From a checkpoint of a small image VAE: decoder widths [64, 128, 192, 256].
Rows from block 5 of the decoder of a small image VAE, named by matrix and row number. Rows with one number belong to one channel. Each number is 128 + 24 x the weight over its row's rms, rounded and kept within 0 to 255. All counts start at 0. Numbers have three digits each. After the name is the row's rms in percent of the matrix's.
Before each channel's rows are labels from the 100 images, of 14848, where the channel reaches its highest value: "responds to" is what is common among them. Only what is clearly more common there than usual is listed. The data: histories of elementary cellular automata, time running down.
# convs1: 3x3 conv (decoder.decb.1.1.convs.1.weight, 64x64x3x3, each kernel summed), inputs 0-63
# convs2: expand pointwise conv (decoder.decb.1.1.convs.2.weight, 128x64x1x1, transposed), outputs 0-127

responds to: 101 turns on; large cells
convs1.1 096:152116121135104124137127185129061176140106124118133170167135105144131105108171159112098153108119122136134137116124099100097156144136092165124096159148119125146097102113150172119134117146136130
convs2.1 089:178133110129110129119141111155151104077100122149124154163107118149143086120115178149157125109131122111144107118098142143132168124083132087153132122133135112104145136118128170143119134161088170185130089129088117149135139110166138112145146125155129120117180181103153136108109107135090129111120125160176122128159126123101130137142162149154092114112124092125121107152096095148139157179134

responds to: large cells; 011 turns on; 110 turns on
convs1.16 096:128114073129133136124117136151137087125130090129147135176140126144149086081096133099116157120153135114138113124109199096118086111155167109130144130104158113103106113094128148103115142108135149
convs2.16 105:134114150151116123153159153116097123159111109129128130127138131083135135121139105149096154102110123151165142149153173135133138114112120123109132146124128132148143139097113156147139148108142061108144155121122115145131125127141141144081119131106128180141119053159105158151149130134161123137148137151158035117065165111165138127134186126114093138113126146172118145148110112148141126127105

responds to: 001 turns on; 100 turns on
convs1.11 089:131163142123148163098121151134103122068141109151154125102122100159080134137075144119128092147122113128186105123125106147120110115112131122115155106088134090110123104099140107088137091133106142
convs2.11 116:129141136141087079117126119088149107160119143137119118141161180118117170129121117143117149076152144155120092087140137163130157093107147136128172119125154139112155147109090111110132165147122099118111131117103115174131117114132135131146112082116176189134171158112139115140068125131155136116117174162129153132150093143120164137137094123116116183134142141127154116104133097130142119109097

responds to: 100 turns on
convs1.41 088:150169134152150132143129099095127154126114110133119138147095176112094134132136110117154118082093134117084147095127103146094151176084107137147142090103102174118146169120145120133132128128160113
convs2.41 099:058119128122102110125154126145107105131122154102133166112156152106152121161110184151128105122104144127160174121078083127110111138118114122117154134156150105121147100090107142130152141130155142123127147127125097126087095075130147078139139111126158129139102149120098119104125160154113156117167130148128155130118112138144075133158092149134132153100128100132079156089131074159144149121121

responds to: 001 turns on; 000 turns on
convs1.2 096:128115090167145138141102100140117144143175097101126113108134156116172110105150140100112129149114132130159123128138137193098085158141141115168160114125155111118128113134086108081133093117127098
convs2.2 100:120147117127135086083115152144149125099087115165156145129087186148108097123143119079156117106156122161110163128132093162127144172161134110118112093142120121087142150132092099155131089146159173130151143125147094097075136108138145079140133126139090163135119167080132148103132141125154114097095130154116108104124110119118151156118131099132118102140103138132153155110125101124144139160130

responds to: 000 turns on; 100 turns on
convs1.24 090:121092104091140114149140109130101117163139137132145107145142154149122129112118125156150084122143148122136175116119108157142049119109108119090138108045149149121124164118115128122122122105135136
convs2.24 082:129125152112147134133101125123130148128168177164103144169152163099140124105111130113172181086108125128100088143115104184144066141143077124125161139122117132171132154166126132146160112113132152149169105102114110134090159132108166114118151118133137157134126169097135134154132105127138106116115135155120135109148155142111123149144134169091146146154118123132097115104125119100057128143146

responds to: 000 turns on; large cells
convs1.22 083:104120107164120146126121132165132123111143134150142100107162157135169139127174143089141143164108127079136120101117087160087109116153160111137118123144137102095114082111096111086134098122100114
convs2.22 099:169135121111162102085107142167136118169135155140151122134103118132145157111133134119122087094113147116116150057117090131140143123110167167143155137123128123134130112144111135138114129119150119116105141136128101176100081145145102125138136148091129110126120160099151183128121146112138099164159137071158137108163145158162139155122182092113109134111120173125118111109111075160147142152104

responds to: 111 turns on; 000 turns on
convs1.27 091:144103053186112084130086102170137138149178117148093102100097133125129119141095120108125126126117119124092136122149121098117117159105138115134141142096130139143152139169122152136136116109141098
convs2.27 106:121134107144124133144143162152161116111113130161157152128145113131137152156096111172135132094052124161154150110113150112148122153116118146132111128139079137125125123110098142146135141158099112145133149110124160143118069118164121101127127155109068176102142118149137118117164088082138145176137146166068148099125132134167153146124161143111139141127138161088118127102112122125139098129090

responds to: large cells
convs1.31 113:097136148107108086095105158103143104122135143151107120096144141116108127197081114128186130149100121097134139128157148119094138112116154100110133137149114128133120110106143189166147129111133145
convs2.31 092:116121137143125098149135160109105122169152128119125124116104068165114117062148126147145162143124130086122124148152099104128148135136112116104142118107112135136130093099120123151146135110087161122108149129102156142128116170125156129182107089156149059163134142133108127119113106131116168131124097089149145125168115107125134160085110110132093165145151157152144143155148124127160133086075

responds to: large cells
convs1.49 117:111152169177165155166154108140124144149131131075134139139172120137118122126123092137107154106115124144197144131106104125160133098115135136133136142137124140168111154117090163129086125163108145
convs2.49 095:129131129095134106138135127128106122149110115133145106118145132095140159144132155126115094144125127116190086101135122071108138101102149111126097150116114118162149089118103142079123136137138131114075133156105163167113150135161145126125110136135107102121150144148131138126141142096136124150169115051107172135120145126155159130158158119127118094108194147142099138121110209116141136104123

responds to: 000 turns on; 101 turns on; 110 turns on; 010 turns on
convs1.63 089:148101159096086142099181100152150161081149113128135117120149078156115137138131117132102132103136126137135087144152104118140104119110139143103158125092153160134155161114120117093145110164105091
convs2.63 095:112108144143146145124100140127138131141111163145142129130165112102117112118111127135145144179136105151089104169137126115142107154105126111109137097137184140081124125122115104138125120118129150143101143136150101103102109120095127147148109165162129074148125131117153100148094116175155091121098149110101147110137095071144144116145150096124107117148120110063126145096118102140075117104203

responds to: 100 turns on; 101 turns on; 001 turns on; 111 turns on
convs1.45 122:152159110159145115141131064099119122132118097133122143113134092124149110120104114165148081189138143119157135102140110136130152147146142082170169129124105133075122115119124088122115125146103131
convs2.45 088:149130163139115148149104161110162152118104128119107144138118168114112134131125138098104076128121122131110126131143100145147139117196146142086113118119118121143130160170127104088120125094154094139140132128134168103111134140136153133106105129091135137133104118070180118147113098123108116143103172093059110142194140156136134134133113136124115145138150140125102163086179138154109173120125

responds to: 111 turns on; 000 turns on
convs1.25 097:136132118072110107126130100128108123132088170100113131112108106127161098134127119121137149109159164104170101121143133104168138104146136136118132120127130129180121182108135150121105162166192127
convs2.25 080:111112134136097132125117188150093133106130207110080172146141099150104078095140108133142121142138125112175131141083121133144142105165122159127143158116114136135137104084109079112119131128161095124127178105091144102101089100114142126153119130110099094128164115133138116157133129112146101078131168150137132128117076137114126118129099118166138116148136130137125125144128167160134153128146

responds to: large cells
convs1.52 107:146122204093137115117136138102111154148113127098159138154145144116155142108136127153112139130105108134185108158129094154156131092132163136174142130135161165140093119099111144107118107138087127
convs2.52 095:177132110115129124107111146091182155165101114116111135105122065146112118123147103112118127124158126097153122074151183127127136131117160091116088124127158122126156144123120123109159134117106150141149124120130183149130138145146134120154109149119087090133074153140131096141143156151160098138129110123149166115136150124115118125116157100153077136123151134160121141157102144124141106108047

responds to: 100 turns on; 001 turns on; rule: rule 22
convs1.60 086:135114112146096120140103115100093107129104098133157133139121108110126125107095121161158147163127126176125149127136079172087147067087143124122178118152147111122150114158146148123116150132100150
convs2.60 098:160137142133095161151145158103125157131089105122142162151140116116146134164114120119142158129137077143176139122122157105135138124132104142116098151141159135131156142138106158110150128109135164125167138113119188160087101124160103126149118129109100094158091170082135126114154106087122119134140120077093115164163126164113151156103156147108111118119136143071115144133133168139162102160104

responds to: 111 turns on; 000 turns on
convs1.3 096:117121111158122146125127128127100127171110136137115138119151135148134121152167162110122119134136127101088114090122131090081132117078118110067099128166125142144175112178131089111112144088156126
convs2.3 096:161151141053092079139144142107142077125124122137121068129147121130136137126129100165133122122133135130188156140108096149138132127131142111151137123129103121120065142113152124146091140123146086118141131123134132117179193117141069137137133106144147162121137136150142118133147108109094118111121117099171154114158091128095145135120127127151130140141142121181142109166117131131138113071107

responds to: 001 turns on; 010 turns on
convs1.37 076:117164175142109111089120102093111135074136083114128144122128128155103105125145144125103085142145168095118127106147085138107157105157131138130144178134126140120100132106088097114099150142145144
convs2.37 103:189101108100139148126129106087144151115140164148125129125130101141136124145118138124147127102138116115135194154083094087156135139100137153119154122134155115108101138156120119168170079116123114113138139150113152101141093121112129146167099150164131088112125177134131114085124108134156123110145138143130136135130139085137143120148093130108122044130154132152062126121109159144149103130134

responds to: 100 turns on; 010 turns on
convs1.30 074:092059079126116146154122128127149102086136132143139122106158122159139133159099128111101182109130163162140152124148129124125124130111149125105128133132146068098151132111114121110148143128132068
convs2.30 094:101128129055136139130147126114176143110143108165111095104212095119150134098089119120139128148093135139150094092140117139109107143121165142117100128151121129131162127109107137130117153100129089097128143151159106173136118183150116103126147157146120132179118109151111141110166136126099129140114078175136086141114116160104140115141145099119134118130093162125114137151142148116121152110097

responds to: 001 turns on; 010 turns on
convs1.40 107:123141107140145087113117121107102110120153101114093123086110115132175139109133129107127057159155139095073099148151135117101149136113133164119147145107128109111093115120111099110134078144149107
convs2.40 116:116140160143141102138114150120157148138154096159108107136157124165149118116148124165132158136147106109087133168138155142108120132128138103139158130134084115140178147123097109124102077159127124123115133070119097136123079118156129149139101098097146135113092124093073117132135103175156139101152099124094169163136127145166137140167149139115113092170140136153114151126100117114158146161093

responds to: 011 turns on
convs1.54 101:155126134163133138134137093100159128139102138110124185166153139180129140101093149112116105129125133081136117140129113125162148122160089106164100110149141120158148155158149109139105153137103179
convs2.54 094:099154152108107144130154090164144113121115135112129096137124200164099180118122127113120174124086120117084105154104110167116131152127062108119130151151111122136158122125120148138118145131141131193161119107137126131144135152126120110129102122125113162146113108146103106120181148142112103148149143092115152111137100148128090084122082105135155145142122149119115126145116104104088155177155

responds to: 100 turns on; rule: rule 145
convs1.6 110:139124119102142106141163116164130130122165128147119144115139122109115100126142142088112130133092132130103116116104156127160091172123158180125089164097140085136112139144105138113145136052155102
convs2.6 103:139142130121134120098144100110101147123130148130104163129126152157139137098088155140087123163133116148096120153115162124158153146125125160147120090102151117178115107128159160119117164093128132066105101088115195130158153127120098158115131141160114081140101125085115129150146140138121115141131105117151121147139174118111158107099134145156131113166145136187141138117165114132113091162089

responds to: 111 turns on; 000 turns on; large cells
convs1.20 096:145097087143102098101133112073106140147127137131118146118152121134145152148112123159127151118118131090157152130127150076152096081103113134129065134122098104113142154121141101109148137146184141
convs2.20 104:143122160093090097130113070108115135147150154116138144145095143084144160116148157109070094142171126130097169131102112131122126130152135159099120110076107141118130129105141150127123127147104165112131045125112144163157161145123153124104142080091161147141145154172134102133129131132122102135106118086137138104143132137102146112127121134128130139098123083179156150138106134136097116120143

responds to: 111 turns on; 000 turns on
convs1.39 085:132132106127080101151096145106127124131114130115129132172154093163094118159117141107102084113142141115112128115148134116119099121095116105114119133099115161116073090180151128106116169179130110
convs2.39 094:139136127081125118184146108139074141126124139133124136144141162104130185162091132125127177094103111139212106114134085115151121123113085107159097148138090138149103115127113120102117141154135115089141166134120121147159132115141124141160159120162119134114133115114145141119126113092147130155125132124138124120104141169179124152154126110083082124133132160110113094118084128086131101146108

responds to: 011 turns on; 110 turns on
convs1.42 086:131089109128095103146097129133109112150134139150074159128141127111108112128155103124115121115118139177112157126090110101105165109157124133083106167117175135090121155103094139076143132147141121
convs2.42 099:159111153115127130124119156183131104152132143176137131084123146163118170147146112145090115118103130120115127131115138146156065145070080134140171100171138126166150137167127140107148123102158098168099076113108129134159146158135126157104126147147173152118123128130126115148137119139133136143118126133137066130150126138147149139108076131142120143132097094167104131088120121100139141161108

responds to: 111 turns on
convs1.10 087:130104120089106129097119151108085107153113135112091148162116138126135139135129114150162110119130114119128156120102174140079153078122106179103144118142130116158130145152119151206155126125128135
convs2.10 101:133122139136163125126124079114109140115132106155138133129089144126162127102137167120160126142132121104164139104131126121138153105108159110197100121077110128151128099167129137134118131134123131174125030083100122167180159125176131104154113103117110172118135113158120143088114117131136094104122138155154115157115128115112145155155127116155129152153119088164122114145131101143122126147121

responds to: 110 turns on; 101 turns on
convs1.9 080:125122134093113126128128119131087148066108102148140122142134160150141166122127134131165126108121126091110136153131141104115133114110124115081115089092091107114068090093136171134157159156112122
convs2.9 104:136128171148129114112146125079155167111120108125117116088128117134103156144126112118131170133122123095130049132110118121157118106130177106135135142112153091156139073121128153099145117106085126088107126150120155130137101147135157117129149104117087167146130141105144119086110154140159077130134121127125109122076108144148166132143155125139132122157133152124179109179143124176165123157115

responds to: 000 turns on; 111 turns on
convs1.43 104:143152153146113157102107126149118128170100129158125110106132139102111134142146105109132109122110167087200115108117106133109096112121138122142143116113125076101083084106114089086119112137122100
convs2.43 116:138091133147109128143099142105141121135135070118108129124132113124147123122115142148110132172121132144169133113164065133132134132126122096134052139143125136157133105111124097111118111156155120097123140119129124135113150133139168101148157119139071161167139126130094126113131101118170142125144124134142149152118130123149109166157126109168109115120189169127173085135097117086101149147198

responds to: 100 turns on; 111 turns on
convs1.28 114:152145073130133152133137071119110101123131068141139132129094083098146122119105110177135106170143123103099144144127146164161129133095123107143148096102115166103134157130142141142125144095133138
convs2.28 093:092114133159087142160112135108086156108093089134094146107126145090099164185105139119107093140122118119115132132104141129140083141148117167112106155143131133111160101137148110122135115110120154108146119095172143039127144142127147137164131119138135150107154122156150121135126122143132164095150137093197152145113111145118108155167128099124096153119151124155113149126138170155104127142122

responds to: 100 turns on; 000 turns on; rule: rule 21
convs1.62 103:187138137110102158105120142135144144139155126147147122148135122171115142085096146128094123086123164136146085120089116101122117135134108103137106136092143083163152105088101101132112102149102155
convs2.62 093:165166133150126136106152110136094133157130128154150114131138129167131116106154151127101145115138150109154147114164119152146158143127135112122091122141165143117166149103154137136146111138136121142116160128117113081135139146143116064117097099146058107143132111115116085133145106110174114133112162131157096128130051151132124128113111123095145120125086158146168140071158164093108101133102

responds to: 000 turns on; 011 turns on; large cells
convs1.47 107:112122096124099094108084128146087106100099143157115120097116152157121158140181143091115123165160146115100147132145083139111103153126128130162102144108157130103151147135143089099146098108117105
convs2.47 098:128114112140120146130135158113161145127096109133154142126149109119131106117115068116120090155105155121093111101151144116100097094116146131104153130114093150090139104166147144146139175066103126106095119151120114130144147128125108103130115114148138111076148112110144132131149125134126137126138136120100147138099154131162163134105133149131154092070144102064149125136109075148157110071073

responds to: 111 turns on; 000 turns on; large cells
convs1.32 090:118132162072150067118138146127110121147113159134124113093112122136142147120150133097097107133102133139109118143136095118145100130111140119096191166077171122171136127124113123101107097127104142
convs2.32 109:119152131152101151103155129128114159067114141143131131158154129160097116117118133129169142137117150150105140151107152146125125148107114142124126130151149119134141156143147076151137105128133138149137133107136150094037084095089110122143151122170156123144154160108112106131134143120085129048074142130134121141153074144093136144140089123119143149140110153146145106114151098148129134150145

responds to: large cells; 000 turns on; 110 turns on; 011 turns on
convs1.4 091:153116130136138120091126131137102141182137115111121121131123142117128108091184143108135080120085140108167125159118126175129122083139105120112135152086106098133089086123107113087123126115136087
convs2.4 117:136112135133176095148157147133137133133152151116126111129130152146154124122143093089133118130107158116090044156141137143097111092141116127151159132158140125167157122135139134123109108068122103134179130116118100142104124127122146128082115158124148100088143136117120131131137100137141094111140128135099157145169130040169131123103097120125116111129130106102117148154158115097095116154083

responds to: 000 turns on; large cells
convs1.23 087:135137084149165113117123169192121123111114107130132137177123135098142164123105104107101127123130123096131124132134157128114119143113169098097099126089112122109072075108147119114131108131156096
convs2.23 092:160141122156137129102126104128160102140107136166117142148146091129119116143120099126143099143130157110155136106142106141094146149133154152119085114149141138111120126104134092128133178146095130072143171131140123118140148091121137133144103115108092141166092125108153089126120146127135122111110118201134117143092053105119114130151150157123133121111153125124114130174103116099116074073075

responds to: large cells; 111 turns on
convs1.57 082:115137103124143135178154097142089108178118150120166115138131142113101137164103128146115142153198131142141158103109133159148118121103106119146154117156156155097126124123165094145103142153112162
convs2.57 095:066131133129121133121150155134116133156139107081109108101134135131148157120153108103088161155123113089149100152133078137122096144128131094101139133103135124118096125165150121130139125135154119141106070113139138091105121169092131122135125110150127128102125085134140138143156157149143072173083130104113151134107142127109104154130152141130120100168145131099146189131148095137070109103166

responds to: 111 turns on
convs1.35 112:152154162115138080114115167147161090102093124152101137074108141094124123119131105137134101116142163140121116170135139180115163104134087100127092170125111151134118129132151156106143114113119122
convs2.35 097:131122122147138172101130135137131133126135139122138140081152135113130098106109156115141142168122132160095113149111087160115113109111171148144147137141131136125148107144112119152106102122137138138093142100097146115086100102124163138127149157161128084129089087143170118094134130138151132096169176111106115129115153122131077091139126129095142120122097124132176131134150120046157174149181

responds to: 000 turns on; large cells
convs1.5 100:132149081140185160133134064160123111142140125093154159152100102140130119101122106173143087132161119105149092131117153133155154102112096129113117097099105123143082118123145129115127121145138129
convs2.5 093:100147114150153128150124106113147101115131131063098121149120126133124104101103104085136114122158128119111066131165154120119120136146162126129120143138142154085153131125155097088143129134068136112147163093138140126135132124131075135101149126083119071109123118148160107136138114152158152145163180154135111114109114099139118097141147146130147136133135121095151164165085142119132121059112

responds to: 000 turns on; 111 turns on; rule: rule 161
convs1.55 085:185117080180160143122107123150151149142134118099115144111123091165151104099094126138126098129107178095107094127139130148127132138149134120151137105082151136113125139078103146145130133150144100
convs2.55 107:155127153097148150178105124132137131140104193110150136126168094094164139129108135129072155112109142168135139137163109112136071119129123114104153145128123120169151124109105133135152143176119109130088132130123103133166083138166128127092104139098133066137161082105126147134108108148128118168174101137159135129096132147164138148103134128154149150112129148114135134135178116162127114120122

responds to: large cells; 111 turns on; 101 turns on; 110 turns on
convs1.26 092:110135116159076130118076132062121129145118085128114132156119166142146119130140139120124147153132134138131125147144137139073100118140108102177117123162136141125131140111181119128103156096135182
convs2.26 087:138123131156173148116133134152129107129111144117161117128092136129126110127110156151092115155119117169147121102108130115121128141149115173151129134116160106118093101154127122115120101127160118164145102119142098163162086160157132108118120183110112079125092089123140143126130132156120124128124183111107093080148162116145159096055133131152125124093166133166113104103109165124138170155094

responds to: 011 turns on
convs1.53 101:120129135139132144142121144136110121136118173148128106127120105149080161126151099066133076120097137110130151126151127141106119145121137129120113103118129169162150106113158082119143145044103123
convs2.53 116:107136158152164159122113151109172133116120144120151162136134109124120126131116128140149113100134130109100158142126106142152160110077102132151115132098128116119109130154141142124117124142203134101118177118126117170107105116129148100165151148128165093138131116139151090063128151135158143147139106206107124099073149092123109131158163115155162152112131124111158139178141134126116143158129

responds to: large cells; 101 turns on; 011 turns on; rule: rule 121
convs1.19 093:129108116122095136126113151106090138089104051123139149151109124122159120148081143111114138132122113119115123127153098128096108158098151125095128105079098172165131137144145117163139147137164105
convs2.19 101:128127105179136137121126160103147087079150106179132144118130124137093108095140137126143090131125111096078143136125137102116146138113204134134145136133158126045117140117126148136127072121154158125147176124116150103132134094121092131152130079118151134122126143137099136150106140134087104123156074159104168103148125121111144134134114117133127122145148109095107135149116107132139130080152

responds to: 111 turns on; 000 turns on
convs1.38 102:133172114169147131118103109171113147113107146125107118136154143158148124172149117113098085137074136088129142131143147145121077132115107124117096109086121116143091106119098130190136123117134136
convs2.38 100:154158117145105146128127107160154149124120142153118130132059104151113168124132140139138138088117143151075123133165112111129104136132110096129163105103118132115070123095166139167145141164142127130124075142130126109118127128133127146128137071094135164112071131182126108147103163162109103140100145129166136153091133110135141129116149141090075121122140100166134155141101121146148120125169

responds to: 001 turns on; 010 turns on
convs1.33 095:159105073187094136125127065142159094141160085130128140127127114130156096124121108131109115139158163108125147124143129130146128134119105131111158123072120092083158132137131121115162146123119113
convs2.33 102:118111123145133083179131112175119138129145113153119169137148169132110103158112163109112137085095150120117163118128095139120100118141100113100143140093116130163132133119070114085116154138176094155152113169137151158116115120126123185093152178115102100131110120159165129136119105098097143127135114113131139147149112166090148095132156117143173111129122119119136147118091135137108144101089

responds to: 101 turns on
convs1.61 143:086115151114095066103141172096134155176104117147131107126145149140089139126109153082126128083104134131105154109136135108095110130173149133142112175142145113154140142124129127122106098157128124
convs2.61 098:110148108150117103096111181116113128115094120119129177141130118121170110109138113139161100081110162118111122145137163146081103120093102117143134152142094095127101131136160100134110138163056108149126163136117104145133134136099119159163121141132093132137158132085142178132100130146144179132131123169097103129137123175092146147162120129135151140115134119079137119148127116157141103102163

responds to: 000 turns on; 110 turns on
convs1.46 116:122148118115107135141127106090139143103086112170083137097147158110093117136165084148145140092125124125114131114118108117121200149128135108124087138162082138110117141088153138126151135146162120
convs2.46 103:153147135154133149143144062132193108107139137138128128119122077123164165131129136123121125116147114150126132144166159144120117125153109161131139130127153103127188132112133126105139145115132170161120126171134104090166154125066122113126135084141134126106105136148118130120091118096191119133093092121145148111101113163120127168171106126155110103154131088161160131136126161142129091115103